config.yaml
norm_position: "pre"
parallel_block: false
warmup_steps: 360
Rows from block 3 of a small CTC audio transcriber, named by matrix and row number. Rows with one number belong to one neuron. Each number is 500 + 40 x the weight over its row's rms, rounded and kept within 0 to 999. All counts start at 0. Numbers have three digits each.
Before each neuron's rows are labels from the 100 clips, of 14848, where the neuron reaches its highest value: "top examples" is what is common among them. Only what is clearly more common there than usual is listed. The data: babble in 24 made-up languages, each with its own sounds, syllables and stress or tones, from a formant synthesiser. In brackets: how many of the 100.
# fc1: MLP up (model.blocks.3.mlp.fc1.weight, 1152x384), inputs 0-127
# fc2: MLP down (model.blocks.3.mlp.fc2.weight, 384x1152, transposed), outputs 0-127

top examples: /ɑ̃/ (77); /aʊ/ (57); /h/ (36); /ŋ/ (36)
fc1.760:407499435568471550557453437500518501460454490508440518456544563506507583422449519527508501484504519495586578450535522553465537444440530471554517555479521541539484560429580501431508535450533520535434423486515562502448544474444489520522526505527545488555477488494479556518584551474499526550490465514502471483479467464503453516594579486533492479479441589553511503534527525463508507459491
fc2.760:510546484481496484533512464521496490443477480518517494453441485493507547493501494534536575469470442493463504429507542523499434444504585471495486431470422567562480477558523540519420520483445567527527489504567402559445480501553521484489463437457505544528526540516594476532568506462496457498540545480389495494539567467497487490493502459542512521474537448447445466509522426475517470491526

top examples: reverberation (93)
fc1.194:531454479532499558546548552542501542480564475440524571500452499494477522431569546551428549508494526530607498472423529530514484505560473519466545479473461475490475485510498556471445529540530469470542513577434440530469494526524505531504507485527401536477577504499554414526532504468571430497460500453546498535553561444530488477529473474484486511559441506488575513586535510522489467536514
fc2.194:438524497480472471545467461486488509440487488480504479451493490500517461480559545463455492507517452528486484459530562557493511406529424491531512482471479501494502458567469513456481551573420501521489508535520508533466408517465482461514442432572445443530487496462427470536473565490543451560517466502561502453468510488545534509516556497491565530440511500543542538430527492444489515514461

top examples: /u/ (69); /oʊ/ (64); prosody: stress on first syllables (60); clipping (39)
fc1.648:518511493522594554608437493462487522513515458468497517555455489504536444433445479457521484469451540556490515502437431515515451512490538476491493502487463533419551511573536567493486482558570540507538526489508485525408437502510542558533547485544491472485436460500537502522523470538545490539432533484464446490534481438516428485433481430480473524469454479479466530508573485533531509546418
fc2.648:541512482491459468439501476564436528477540622479483518509521461599513547442457467591501618497513563445477586534470445534434486456487439440467445487478550446515434468485511508510571476504440503499579464478525531501487511503412476485484554477519592533430467501465505434536566461526533450519488493453554461509442537537528525498482526503483487497547526475532536503510523499491427551543546

top examples: /ŋ/ (49); /ɑ/ (45)
fc1.546:497494504520449558532530465576458473476534555496489531563542488480435538517517465517526539537590466485495406509543574500519549497509453442521512520465436488486528543481527518474521442483477516486482450458528471467486558459505518465575439512560450504509552507512461449450456432431536519419518505533485581531499482554502512515543492530511457379511490438383478472446486489507536551537415
fc2.546:443518481491511485491467507524453497523491458470532504471451449492539498550502486510489418557497566522485544558493496546461555459506548451546470527465524493478484508524484511456490480499534524492452472489511546490507485513493492466491535525522474476547482444604499413443504550526442500492559496495485480526536553532458524504558453492505477448516492487459495512525518552536562517495495

top examples: /r/ (54); /u/ (37)
fc1.425:511528518523529460506454461542512553467531481532514451521460447503453482531516464549556518551527464481543424480510468510486516493536459558451427442564550472480405493501485515488457473544567480494525528523504436513486496527471521453478443498544547480532427477504515529505509543507505530523488455569549480486578519485535567459479536483494496532475534490454471535467490539462542553496494
fc2.425:464547491526563511516520514478517520452468501475469506501457519526442418552462442465481542432466477456484498537479525557458484449437512486530557450461502440563567479470500498537547513517528472460516563522472516513538502485502535547532541485526517491468472455513514492501429501516553451505458491395507562481442566529537520516495523535492521487552435519451511518538511514496528532524505

top examples: /a/ (97); /aʊ/ (71); prosody: stress on first syllables (67); /d/ (51)
fc1.268:517543565523536416459458526547517505535470471458547542535503477545449523489517442559493541457547458513520484463500484477424574453503601416514506497425573549519476520460557455497538557538457515508618520474486443545455444568449543524500560534523480508519458488527502524513480575459463542445542423529484428560514567474478511510564519502609552430549485458453489548441464548458527481522422
fc2.268:560479530511511478545527535486524515501477433443513553474484511530487420502578469431435455493463496554472411497565550508560464454574476462443501413569517518494496475472475480564470481476492510560574501495488447507437476523513531518485571562559511557553486431491526482521465553563460518532492562518445471548518517582471526522524433440576499573583506558449531474502534528474487431472415

top examples: /k/ (81); /ʊ/ (43); /w/ (41); /aɪ/ (32)
fc1.744:562542486535514469467414530470521501487496563518492476473475483524498455460431489498422522503494538606471469459411464456424477559448534512505457556460464587451462510452494532409476568513462481485514520496453498431505462468478522527491455463488504475493527489561477540529452474502520466515526506474515509514490499524565563483575499522532605479496548515447502563463476519526439528545550
fc2.744:486483506522487463526559498573590546493535511579468447467565485544479487506498530478475489507406482499556552523518592525558534456519433541476509493514474481496504464494538536571478506514434533526517500596447565514498455485519487449505556523571541537473477523553470507507454580479491462553489503455507538499492579497448430469494476581544459527518494471432545490490507475494537445525487

top examples: /z/ (55); /ɹ/ (40)
fc1.573:456480575546492504483505474577470555465505494452567465503458539474541529456577423427532465547497537443504493465521463541488490493506506609509513482462513477521571495475469466572472514552451464506522481574513528521423479516544562490483461476491462514480452479519532503531522618539492507417458468570510487488507539485502457392452457408552506484542547534471449518461520595507507481475525
fc2.573:454507450447553500480553511462532449472570511524468502462470454503571451440456511486517498525554539563517604535485485508562499526571506513520491551560468535428457501479496466513510492535503525520506500455532518445515507588430538483508505500472532489531567516411545487547473594560566520451484478551482504497496570468542490463510480493465536504495462526475449544511490510460515487442534

top examples: /u/ (51); /oʊ/ (43); /ɣ/ (37)
fc1.454:482478581452469500472470478491522492471564488535547480538460519508505564523438543560505517477494538447452530565537524476530557481512613485429531507508437475521456496398472442506472515507450468488503453530482460541527540485400573471511469441487531445508494511474489534502434526559507547523486563446500489482515528449504448521515512526538519546525482482437483487524466462490506500523477
fc2.454:468517559491512501558465531527530491481479481552463511540477425500578521481505499520511472511491487557476515450472499493513521516470501567469556447496498443488535462539516489510514586487548532491459530488556557521468527458575572506496542510480515558499417484535471493495578521551490472510518509499527467455532440518462441457509577537551549505529453550543490506507424491465515611484503

top examples: /ɑ̃/ (72); /aʊ/ (67); /ts/ (53); /ŋ/ (51)
fc1.323:488515454508509466514464560463512495488479496463526466557603460461524532446563426468555479524488530473508464476494477426502494435544464512458536435537462501463421493450511491465503468493482473483488464534490510533503515529494499513509499456463518579464439448496446536474477460496516565491557520494483529508445551490543452542526484454547510503457544507457471495459513566494566396481491
fc2.323:518549533466516514550492518487527540493561539608470529476499497545550505527499447487563414483444517503497500448615467484504461578511468501515509489459443509533471464487444459465525493433556527522583460487456466478423540470478452530476525584511469461518510503489536502464541497595511557479500541479462464536491491482437443442442469498497447460508536525507461513581460512530450444448491

top examples: /z/ (49); /ɛ̃/ (40)
fc1.638:530491509489525427457521493496538503512548481461507497498546467490536536495490498467524586427493491493487486535462534526486486433406500493443543526532508413462431520503510472540512460478578496577493464544489472505503515475462475472447548578507473474580491528517490492457484465509476476521570533534550488523569547505532507532567489556451489483549515490491488485511495502481481546568558
fc2.638:485495540475556469525475466464515417468483467493489544466479458496513489496517422485440463490495506571581453472506441591517496503505525521622449481535445578528505542467541518534436452492559575488525437497550525455533443553487476550470484494460480526538478496509515551529526449452497513607452453556486496505494561477581464524456509499491439445484433525476566535481458547447476558487449

top examples: reverberation (73)
fc1.67:408579514536507533497441499490466481571555558489536502457523442494469514533459494524512541538518544517473462499479493578452454484397540479429513491461540482541498513456575561546483461497567482458531510499563581420511533444576462506543501493422490512505470582469532489462444551455519487521527545457538500553433438478533444416478516485527482444515462470468440483454528466511483481550498
fc2.67:495438541470530487473501492488530486553526476513493502436572562526493506500510477504457518480501459536478449491522529521459563529496530500492465521592460508470524504462483499474411489531486524487523501487450482427503427519505512507440564459567459531508502475509417428477518470491587441506522475412467513473475436426550530569591463458510574563495587468530504469484493588493487454446478

top examples: /ɣ/ (47); /h/ (36); /y/ (35); /ɑ̃/ (33)
fc1.718:606462434538427485527464520470546423515464564519501551511494475416517511525464479528497509468519477458540458499450504460502474484459506473530495413442491523581501542472566591430522465567485600548536515533465549542476511527498473437436533596447535433473526458553494512527509480530522495562442563580483481519626499547449481574466593418477469578483595479560412490502467517481478550509535
fc2.718:520537565529434463519508399434488490473458474535456539508460422531500489507541519524458473503516476566516439534572538470527491523554427504527500490506507495458463437512492518417465561550383487503468516587476538517485553465523426461483448526524529471478464486499521577455452545525467455474459540471519460481519518452475487480491458480514476536501511540554522488508444498463520582493552

top examples: /z/ (54); /k˭/ (38); /g/ (34)
fc1.89:460461537476474561503448479466486529473524515467519418575448496511478489461497449495414531504510507557503497494570509494452505528615518483475500463552494524507471489455507502502506483519448500535483475525463494466575460508510538502508372514512535521469528562522459491463457492416447479574455509508484528480468449531501527555523462441472488488439489418384521579464556423493490535463499
fc2.89:572547519429518544436531532552466484507539493582532417478535443508529410502535498455520504512557484483507511438568469502508537527499543491484506454459431457518495513492489499538472513518484486535506519504468572554453549493503544535525454487450520548439471489476570454460536497502450465537475459509473464426487457499487451567437500464464480480508563559496600512514515489526549541550544

top examples: /aɪ/ (27)
fc1.193:559518511535460546469512506523503501574532427522526519447460506517427478481503479499521430507526500509481589469532563493502484422563486518519504497463513524491438479540493507469534567539488531508541546564526429589514502422473532510514495460516476413504522495578489479535413446481497494472480511518491477521406503520420537480586502480521482466481473537446515470527494470552458493526461
fc2.193:522528453574517470506527462522528488413471478460479509517523503530506518481500527560523519482488532441506448459546465523488537484475459523515452500539450537511554460498565498554524438562522553507482544490442545486479559537543568411450550442534461476411520502505449484522565505458489466497409473554512571520444542576443530524474498471485524510439498610495536508469490551580552505569527

top examples: /k/ (70)
fc1.23:427488498512475477557520511505467581468399427541499471537463521517567573542407491510446578405500466555552526542537504471462508479486416535552567476475467441489488542530486485528528508552486577482556504477504479444500557495543501481442484457488506471469464349396480479474501458541461490486566510502544498444525496511531544449541528570529510527511497557502507510512503478474462485390518
fc2.23:485516493520469562484533536523552495552594479548509482466467476604440534457471582532478431462440489481471500494447477549506447483504512565482521503492493469513478480463517551513542458487473515495542540510446482519536476451522446505563442495494505572471566518511495502496480452520534528482516491582499534457443481583443512586478541444445565599579441468475469498471488534482447466521457

top examples: /ɑ̃/ (35); /ts/ (35)
fc1.207:503550510429577548508526467526544511548429488513553500467430560414455440510501483438519431554468454411550538527463480555524471488461442492450533444512437480503593479456514455497486535519492531466581582518565469457552565503483467539466486544520572537498505496465435498528492534474477580532410454474523470532532500489531463510439562484463519513533528469471491472505531484474459461496481
fc2.207:462471531471488471533479523438487453568536472481456527518510495488486503460452560473451488524504497579470462549534357456519530535524520472413476535551528585555480516511557454512495506521529503557467565498439512537566519478511540458471436455575474559537544464430496434439514480533505486541472473470572496511546457512530504502486462473425507517458483488457519512472465533489561501496418

top examples: reverberation (99); /y/ (35)
fc1.728:576444454505484508506512481574501557460546501490513462471473504443597494538491515486475497454480545582530483457436497492501504502510570506488558494507549513530523513499539427508534517504495461462536563514529543477489440514503534576512534555469466453463543479522459473553517538499556456518480517507550505483539471509459501418448495449509479505469496495503543523511471502443444454479434
fc2.728:483530432501490536538511463428596479525515472472538529483528511551480523516449457533478540512546475450489464535475470514404541449478444503492552469506439505495484483547421490398509453472509526587501495523519547514479480488478489475529494585512498507470536560484407554554489483515521529526476530513590498498487511499478545516477540510504527594577530572488463538531579492467521514515460

top examples: /ɑ̃/ (98); /q/ (69); /ʌ/ (44)
fc1.129:494524477532492512479430444474539532462477536468524571541596538455560462546493495494502493503424488448499437535585511486516562520566514513507540548423490518574442501482534460538538511512541536457535497505511533536503487501466497473424495439490481513495432502493518494471520489464534532539431491455506480433513553457509607515476432466517441533508516579580412492468489530543474482565503
fc2.129:456432454475511465529516589495532427547468498549505560480555537464524504499494539457495456503442473510481480399476546532446468524504537551503513606517487380460572473469541514472487454513446556553484489511482505427521528489506394536470462501540517548504533487530490417561452503496488423518510565521454468433513493516486532436422512491546490545449457530528538471430512461492472463503505

top examples: /ɑ̃/ (92); /aʊ/ (90); prosody: stress on first syllables (90); /h/ (83)
fc1.666:498570553498495534504510467516489504499595447511511437490508499624475500435554472487550483469464560491507527487472509451395517506505466560500618564537494476457452529544511477527499523472471554484506421511524477514544552502466476497490440529548477561531496497543490536449433498542419559517507566470524577533481453493542474568494473450433489469468579496487502508502474532561503369494492
fc2.666:513533539570482537482451619435497568472481419498515546544514507462458528555575461467509437504490516560530483396538460506523514541510425433484559487489488514487531400417539489505467509440491574509503442504496517465434493554506488450494495523535512510483531524494510444539477539488527506491539477528430577504513538540546488499515427489487501524546496530485457495482569558523531424510482

top examples: reverberation (85); /d/ (60)
fc1.427:450546475453542497475497479496517429556515477518446516489438495473466448528483488559509575493542526498473517458565425490473520511521426449494504512426502481538540501448464551455440517493435477450512450460450479553410471497468476511539510556499551516452571506468440461513452480501559421437469517532462467474558492492499543503559415442458516507495520412541504498537426466570519529567528
fc2.427:608474514443513491518562479497438538583525512514538476513575486478538419473513516450475484577492493462562519457432569487412546505460535505530488531478451489441504460580534418453498534509532504505536559453546589442484483482542550486497519490396504566531507531460566476499494505483511542492550508503497557571507465494481461466512506458519444402506486446470516449452500500477441393430483

top examples: /z/ (40)
fc1.91:424537469520514477498470427484553533507446489438511551505501429526492499504489512595482495455513503430459485482524469496520438521562434628493513595457489436557563501464518527544528414508543486490550471487468495559525493464487505482507475469440446565470539466556549476524531509470493530505485500474459490473493483533479513426491511517484514494472537593509538481442483464458508528539574
fc2.91:485526491552455528491485495459504506474455473447497496520476577520544442496449563559503499533520492533514469524526510545608562552472513496473514443507485489531469449573482431519472455455563509552475514568521546476517510524574492491488470515594491550411437562554508475469536496452485537505492497521480521514563478552457551429462562508561536564528480440508430429494495475477417588457484

top examples: /ŋ/ (46); /ɑ/ (44); /u/ (40); /ǃ/ (28)
fc1.279:469484535493469533523540467492550454409523461438602571540465486552508535513459505445526508543561401545482508436533587508480407565523469492463527505499456461510455525457587484505483404545431470473468501518548472459588517488465536561560451465517512586550562487497567479422447488486522509515475515563535523496456476491528499541524536504520422519504502457407517492558497435484506516442450
fc2.279:497602506497525483512550436495521514438511587443444457528495549525491543497517523515505466487557527475525561449565469540516521486526446480587530495555511519387521477537486524474493575421532465515490572480544553568497572497503540474482448554495457515388483446561412479509516526469516508531571513451501471508490446558514525486448532479531406479486530563475570476482483473577519538556518

top examples: /ɑ/ (77); prosody: no stress (57); /ts/ (36); /e/ (34)
fc1.418:472486534465561492494515500482536450551499514529487470488494511516548537482534509545458469464479465494468468506530486576583556474512571536492509473504433473488491541476476520498489488530456464438505464437486511500462470534548498523450531576480501491515547462445515400464498492502482472472429502437450519465552593506443638477615411463504534522580538484513409465560462420446544454504466
fc2.418:517470544541483500474414472522470487504510526446513499469426513463447504480468526476461515512479515483563549418505506466507490500495573442528432467590510519483503489555539482459508535428519477489462591531405508507453528519516534494525473491518476476522483448491471452503517515532512500494497509562513504486489511507491532500507503434519519506558464500456454462472380585478503509424510

top examples: /u/ (71); /j/ (27)
fc1.668:477445533487523530578479557581385445545537514542501449448448537575498466556498504538532539527544462451433460480395443513499527463469464636559494437502516488531499553461494511446475501453514474501490536542488523545468463508495463443423439473471563515563589463459470475519491572484483452483551510454500550515500521471531451498576495444423461485555539455506505598565436477513521556501518
fc2.668:527408476580499515419483494471584461463441536559526562494508512476479425534498529489489542507474525508503537518467483478479488453532511466525515499507405455508446428476482517457461439631424547422517496511490479524541538467519472442520454537503522533489411457515460444557554538479490498586499498524467545483558522498499503597522522485553569450486501552412505477440465502475470515483462

top examples: /ɔɪ/ (95); /y/ (95); /ç/ (73); /v/ (47)
fc1.711:458517487545543481464548507493505543528509486512486495472486363525498462520523514487489511503443513465489479565471514527449455502563496452515503470490477413487516518535532496506521492485467509505562537468476502492453473506528461502531544561541497538494497471406487484542513491524497493518418502505526603562427516485506488554512519479457506504455510497553518482450495513534466530473477
fc2.711:548436530556557487448465498468535450500527548521490533562543555527488518524567522539532505513482472464534499456469498442528541505517535505525440593427536467543400411462494517493442492536553519488499451548548476472459544480504571452468484435535505474512503525522455414451460521534499475519532536506510502560532547532499484477566561455521499437516491480419552521476545487551442514610524

top examples: /aɪ/ (63); /ɹ/ (37)
fc1.690:498477421524511529509505519517527499439500575505530463478470573517530472418416490496540490584499434512496487525591446505498552538525494510513487411477526515469512512503450471446475532581452439507498497530539492476485427577471476576570531494540487546526452502499488480431495528516528433508503498510468498443484557541487543504468452533486546495525480567500482511449536486494506422529511
fc2.690:469469534402607461485528473510433564408585475558523526488563458470482455548447497483481446460455621531509604402519534495434535516449458463501515532468541473449550422500572549533509457500534533587469503490520488492445485434523490506446522491562515443512437493490533596495543562496473520406498489490533445522459495448513554461520425486446457486433401563504538462537502495534512527487573

top examples: /ɑ̃/ (36); /ʊ/ (33)
fc1.31:584445492450506502501518534486584546491491486513484480518559497466498443418468453495514531500487492504489462485515504481546456479488495506488502519477480468413477506461444551491503434499514483445460476465542521430416509461474476527491489433520479513545540483532545482458512525565570582494503577501559512538527521442545590551549480536561464559533537499439429612490497520515522518421541
fc2.31:510549458538486555513553507459547473496503452485491457540483485456523528509508514451463408498539546547536477516452425513487543512460436459437545492559485415433495461460486616478409523484423556546553517497527505511578498557496495532498537551533460460446471507457467520505474531525472441501466515510427534531551457468474414419476498475516531524464472556546489484430431486531435501539569

top examples: /ɣ/ (51); /u/ (42); /ø/ (37); /ɨ/ (35)
fc1.645:465443469458505535579476512503519519453492550495534456502482492516459430466439560495449527571492485545497535478516513534563557472559517478506520543447507489521487479491489539492486526503470497447492435454452546515494492564513519564490483487534474508526520482421463475467520498491490499524562461527445394487571560415576510526476499552422484526487576558503489475535435467522575568459489
fc2.645:534459548508507511461518407495533429425540565540505508458505533486481498518497401507509477425565481458411543495467505511522426497451496598536445510581530419490509490541542457441518538532427489472525526430558451511568520490440521503509578517520513494479442529502464557430485493514503455462570461558569487537511518492450433467556553535550471472474502487474499513445528394491508431478604

top examples: /ɔɪ/ (94); reverberation (74); /y/ (63); /ç/ (57)
fc1.704:474519428504494450448447467502496459530448427538477516498426556475502457490463482483461528553476516454482484553509464476482577480499517509441521482571458502519505466462505537444536470497598527514502482488520473511561463411484517411547444559552491492460482465469469607502512516505434547523532513532540512548511392467497497500515515484453456513444512445456544480559523561445542522488444
fc2.704:531509485487558446452524525556572514534435577532449461549455446545535485462503483542509423549465486470532487479499506467438459481535437549462514436494552493433514422491499570514451499538431414505520429584482526406493492585488549498566504456562422561559503476553463471459573483445470388521530492482531504575513431483524508496541520546505554480477485577477508497440472494450473517434498

top examples: /ŋ/ (48); /ɑ̃/ (34); /ɲ/ (30)
fc1.276:501526550493531499531508451526590518484544439508568570471443533494492476499598586499512493575461472480438530447479529506474505493504472497491490545504507537529555483495522457562496486483495558580506490577532521519525508506461519498504527441496478510483548521567489493491463432465471445409497488543500429473643496499455464533416529532552526481447514522431494498509401492499510529488484
fc2.276:458542514542478542468501556439473500506515530475462475572466479539537499506520451506504528453533508520496506500499446486577384481550511474581454414515531483385529443549521453463485513492516499544528543494459541425558493488559477504470529463503495502491470580479564443574531492481440589600487484503554571463494464575581547490469415497545471481538469528488537527536541526496489496508597

top examples: /aɪ/ (57); /ʌ/ (44)
fc1.318:503477489499557542593500564481465418516555456470466373546585493529458516542552515457547444557488558527484522470550551469460468492533422460520483559483475532506504499477448582500461445486511535520552528578509554465506521496553565516545552446561436509527534564524502489498474510479528505511394513609482454438509486491488541528490489460517489443575491551499498529561505555475501463531564
fc2.318:527504479491518524498536511485472503497532498493540449562494424545489518480424513490447552472533544540500415504518461533518520511526517494448468445443415464520487478543523440572501480447613595508502446565516466458436473487513514537496542552494578471538498538582520504354510452512502475483467519498489570480488524481492491483496498520407557565451488475519557435545488473491483485505458

top examples: /z/ (70); /x/ (55); /ɔ̃/ (54); /g/ (52)
fc1.390:428476510543448476470486482482475475502521426464554562485566473476470489520547515499543580495480487556479502545496410456475461522513430428482499497512445497428536514524533497502555556542487481457475478472443490470547469478448511458478554512505440506507521463454444460577389557477574531498517469412503493449516472497488475530576566555527524540483528533570487534552513578541488456452497
fc2.390:553540450505460525519509508493450548509560502546502474577557487533495588498546454479543473520534548514514496438585490452455491552474466586531504507528519481540552408538501542509531549533546486433575506462494513526456522526543475480459579503531468493445481527532496489450532479521465538523503538583451468498532541454520480485516505540525506540477523533433486434511428481531567513542488

top examples: /ɑ/ (43); /ɔɪ/ (42); /j/ (29); /eɪ/ (27)
fc1.562:536554496477508656561458539506509520492501430518526528469440570469525484452412498475470611478518499476551540494498548515447496499484493505496446604468484523492565515519513525489494567471430458526411531480584490467475542444521563523476562498527455441448450524500485534581534482539489484526493401486505452457510562548522502550513465494484522479484501484461474519494490443563455495523542
fc2.562:511496498481503504471498522557496514517476482512525460499439523465519526477530584503464492559536482442546495542512519470530525439522528454475458428576576581536479484521479519477459462432579488557522508514471599526521547481480542510544505482447495575476522461576589408636550445506507487508420572479524532562510472443495480537548515507507443474546457490482518536427434452463485451465505

top examples: /k/ (60); prosody: stress on last syllables (43); /y/ (41)
fc1.745:558495527482569478509526530525511566471466572453479489491484512547542507517489470507468405494476510519538552596527487452478534480463528576537477510451468587473490509444469456523475508520345529568473461559436488473551499510461477532548473535456533542437479412543475518492486555489566448563569452527510457541535493551530516543445472503483533465544542430630558534490487531500465483464541
fc2.745:504504456520451507558457472495560480526465531537503465525452527461511495526503454452439506576513493527525510512462501471538505483400476566533441444512488460503412543532461492492502507516517480478480489532509499568488506537539538556528483519492518471550464450475565501491449522467395468523479483425498467485450524460482533509535531478427506425495566460526540497502427525502454545582408

top examples: /aɪ/ (73); /m/ (37); /ʊ/ (37)
fc1.168:497452440546497470436517549531497545563471497543497577443460522422549448510500517523497522557473565511504472483518516512535521429506498460575457510492508556518502539474455485481476468492444480462529528515485516501569527473439443532549502432497587529466524448504488391469469528510482471515476502487487549510422479479480544502499502464494577554546483543561522517480537485531521460469527
fc2.168:569549494496422503488461500522458465470503504572477448524442496515432430497505546454442528474524522528500539484533510443453450529516506562494478522484448522536483418454541429513498482536442492482477569434516517534469468492529518475579561510471518553514569453522442531479523521538470434526495503521482541510546565448501446541510401479455423502563448489506526477533470454473555517500505

top examples: /aɪ/ (41); /s/ (30); /oʊ/ (29)
fc1.337:483517478467524498504517456514500492553473503458464555504465511489552538452536481479523531608482503509459581418445490549529543453508491472573508424575534516516557505513496492493501545482511509484486526453519460503524424550534522496544460443526527551513462488500444526521520504430467520398528504456473545434504430410492541488513530472566510490480550542545473555463526516563531420485557
fc2.337:541540488534493510482548475505516500504425499493458583476468434594513425518554504447558468538529436516524474487527514511489546446499577511443475521425549507497508484478469543560559576538428483548501525473526514516507545494556485444479526532544512471558502542487547479498499508484518555511467433471527495426388477485390452464431514522483466474555490407530481517496531446451575505544536

top examples: /ɔɪ/ (94); /y/ (75); /ç/ (68); prosody: tones (62)
fc1.300:387526467551460504461462560494373584468548496554464449439508452543522497523493525468486511518528530529460517436455490496545462545506444550463512525466496521495468572522494506477522494504601503485469460561483548503489434456472499551493437513565497407510533551495508475581460539503502444510454516538508498479469461461571461515487474527458533537494536580501484519529536427473453483580450
fc2.300:527533488474515402500469473478429444516523498510547422527506506455466458495507459495452454462502483444542513471506451496596477557451509463515489481588448535512498439531551473570499498540490474513497457478483559534495538525565462463549446481509517509532529431475497557543537452502572530507466528497570476478505503488505490488551486513469538400462525447538425453529529519531547520521466

top examples: /ɔɪ/ (87); /æ/ (46); /ʌ/ (42); /ŋ/ (34)
fc1.555:546572494465525550515485459571512479437549448534493532457487545511459475580470549471468522481434563450471551424520455460494543524491567546498481547522498575526475506535557474547529482470486461493475458468455497521490462496510502510486483482491491439444461465537487436485473510491541408505497580491562499516552541470508467458509481515490498458553441550530474515532536497466553363475477
fc2.555:484413415486469469549439572527489570437470512455508458538428511522518424524536523446487516528456524535433423520523534442568492428515497504541518476512516476432490544548519589434506510548556503545559518527508589502437541453519496527472536528431479498493524514502462550518475460552544520448527551455495513432481494520492490446526471494494557485424521454520480479471495550484519458463501

top examples: /z/ (69); /h/ (30)
fc1.729:474466480575494543471474536486506437454470496440444385436517473462529506523524472495458468501497428541492522535571462538445476498479483442579535492460512514466514554540516481506495539460479492543454502608431471470491474484468467491514543442515485496489507471478507533558518474490472547462508396513490517468455540545505519529482515509466478467432496480463449532556540500483482558523496
fc2.729:566560502420548477469483461502477520513438539456477557504470524527522497539465541451527561498587467518535523482417515434523525452503477427491476472496489542505436528418491521480527510437478500498566471488538452495527498527489464495475560492473498461469554517508575429556576399467488543512439466483495511562478535581462482491484544445496551480602536491447532524539475520497552471477540

top examples: /ɑ̃/ (58); /aʊ/ (56); prosody: stress on first syllables (53); /z/ (40)
fc1.603:525510525461439517558569510510504557479579571486488511478591482545500545520516518485480506449457487493556468530463514437406485480490458529503568540616561479519505559487555462551527459406548476506465451461509535533515494498452439485438426483533565493467501463508521501498476467529495438483441513447510497494503568452571527502550578460522517551458484515523497514466486511542444483417525
fc2.603:456522453502520496514479512526499436463495456471481484489517520467460503532436466399517421490502462526474493480513523473492518468520591562468456554421589485459527460541496505456422457563467533546528516444550510544485518496539491501500483531435491494557499518496522514550467437505520431505573604479457529536431573564509498421488502464520523534430590480434528504448544513521507429480459

top examples: /r/ (82); prosody: no stress (56); /ʔ/ (33); /i/ (33)
fc1.78:556487426514471550526562466547514491534484586516523524609506535491522515429513468481503479518474478523462536522438498481515438511478470439539516497526483550559543573462474440534498517540540455563468466631436560524511442494496493490502495539529509456454451528480456498565579447494483480493573518583533496506526564552499474402527519500462453503433551510496517461479504491542393534524528
fc2.78:494590531479547481477549568488556508499533526478448463428430533511550532508500535480495386548461533465568572538507485512503457560547489476514465487508522522430432496502488518494504511544515446446596547547542490389541429530494462455527468515487428480510458453532528508529516558549476510451413517484470473491529457532566411556502522470464471459455521434516461480545471533465519507513436

top examples: /r/ (57); /z/ (38); /x/ (36); /ʔ/ (25)
fc1.333:454564437497542523501582482483504536434480533507535512576515506480553531374497496463512525560552447473547476489532499459478522519538490482490537524513468561554513458586508482484477477514474475463509457432611450523488471491396459513525458491470472499469594562468530415531423470477521537487446501490490464484485527548551441518510546552481506517462546541431593470458491494552460551502515
fc2.333:460502564535443507558495498552461505580496483569515479480536544542443464398432459461540565456568560530490486465495474486534506502515482509518385424463511509516511444462449554461486538445442518523451479487513476479549553462447534458494566552478517526484557480467495517537446476464470546532513515510445500464499494497502540488452525494566492507619559544527451551522530553548441471527499

top examples: reverberation (71); /k/ (52); prosody: stress on last syllables (43); /h/ (34)
fc1.644:519549461521533497534469457597524551432496484422511506499531446494499536493530549421571500519545496509480474558495524493475490444493471497493473462530540482537501581573537531505494453584524478520450463459458443490472540522465572457484543468518506532488481501472469484527507518548492484539491506429516518448514553426477474453478524489486515488499578502499450528428470478610470484490448
fc2.644:469455533529483433518492437463509498442504475522517475537528516501527435514513556593511493579485507477550553481520509480518500448527519459551454512454526510466514516448467503484536512452475481514555498437490514482600504479529573524464520463483565481497544487491504460450476461468544516524557538486493514494570510457456497521495456566476535500576492540592523454451511590497471473448549

top examples: /a/ (87); prosody: no stress (85); /ə/ (80); /æ/ (75)
fc1.678:580484504587522447415501510562504498537502510487541532500506483488554595489472447502534451540543450498493407515504561447479550453491490530489507454502489472492481527535564498564520560523451454516453519472493521525477452609510541518465495532466514494506427523535481480488421469522468512550495464520498522550538494505491525486461525558493511496519439520462470536408530441473512517506532
fc2.678:488521560496546479465498424526516480440490486471481517539471469508501545530473517445534562498561535539445457471478496511530491476514509492534540475481553476512541438452522462490506469464432519475463576559574503512412486502514505586471541502457513483533496516519526528449470490417487519514484476525450474551550550559493392525470465440476371468474498469515469466516506510514463499530489

top examples: /ɣ/ (41); /ʒ/ (40)
fc1.57:530463612492540513469457546502450452518476487437547450523490449543523525382488441535499479522426471475494536594435452416454572456556475566516490488512507540508531567486423509490541442510436563513495459496491552562419519422445433517450522542480519490429542493529445515511498487474526563538440509464507406541426537506452465462550452497507500494503523494552491478557546483491508526547452
fc2.57:504442475496490477492560517511490570512452475464459502506470480507504467505474509550490521598570519495460502534447499522447458454477426516548507533484526451549526503503515456492537570502442455597558498537473489567472442511594521565622528513526488536450506454515542563558542543518477465574492479552557486449540501457495470423526580564534506467421503473473577522460505505539520480565592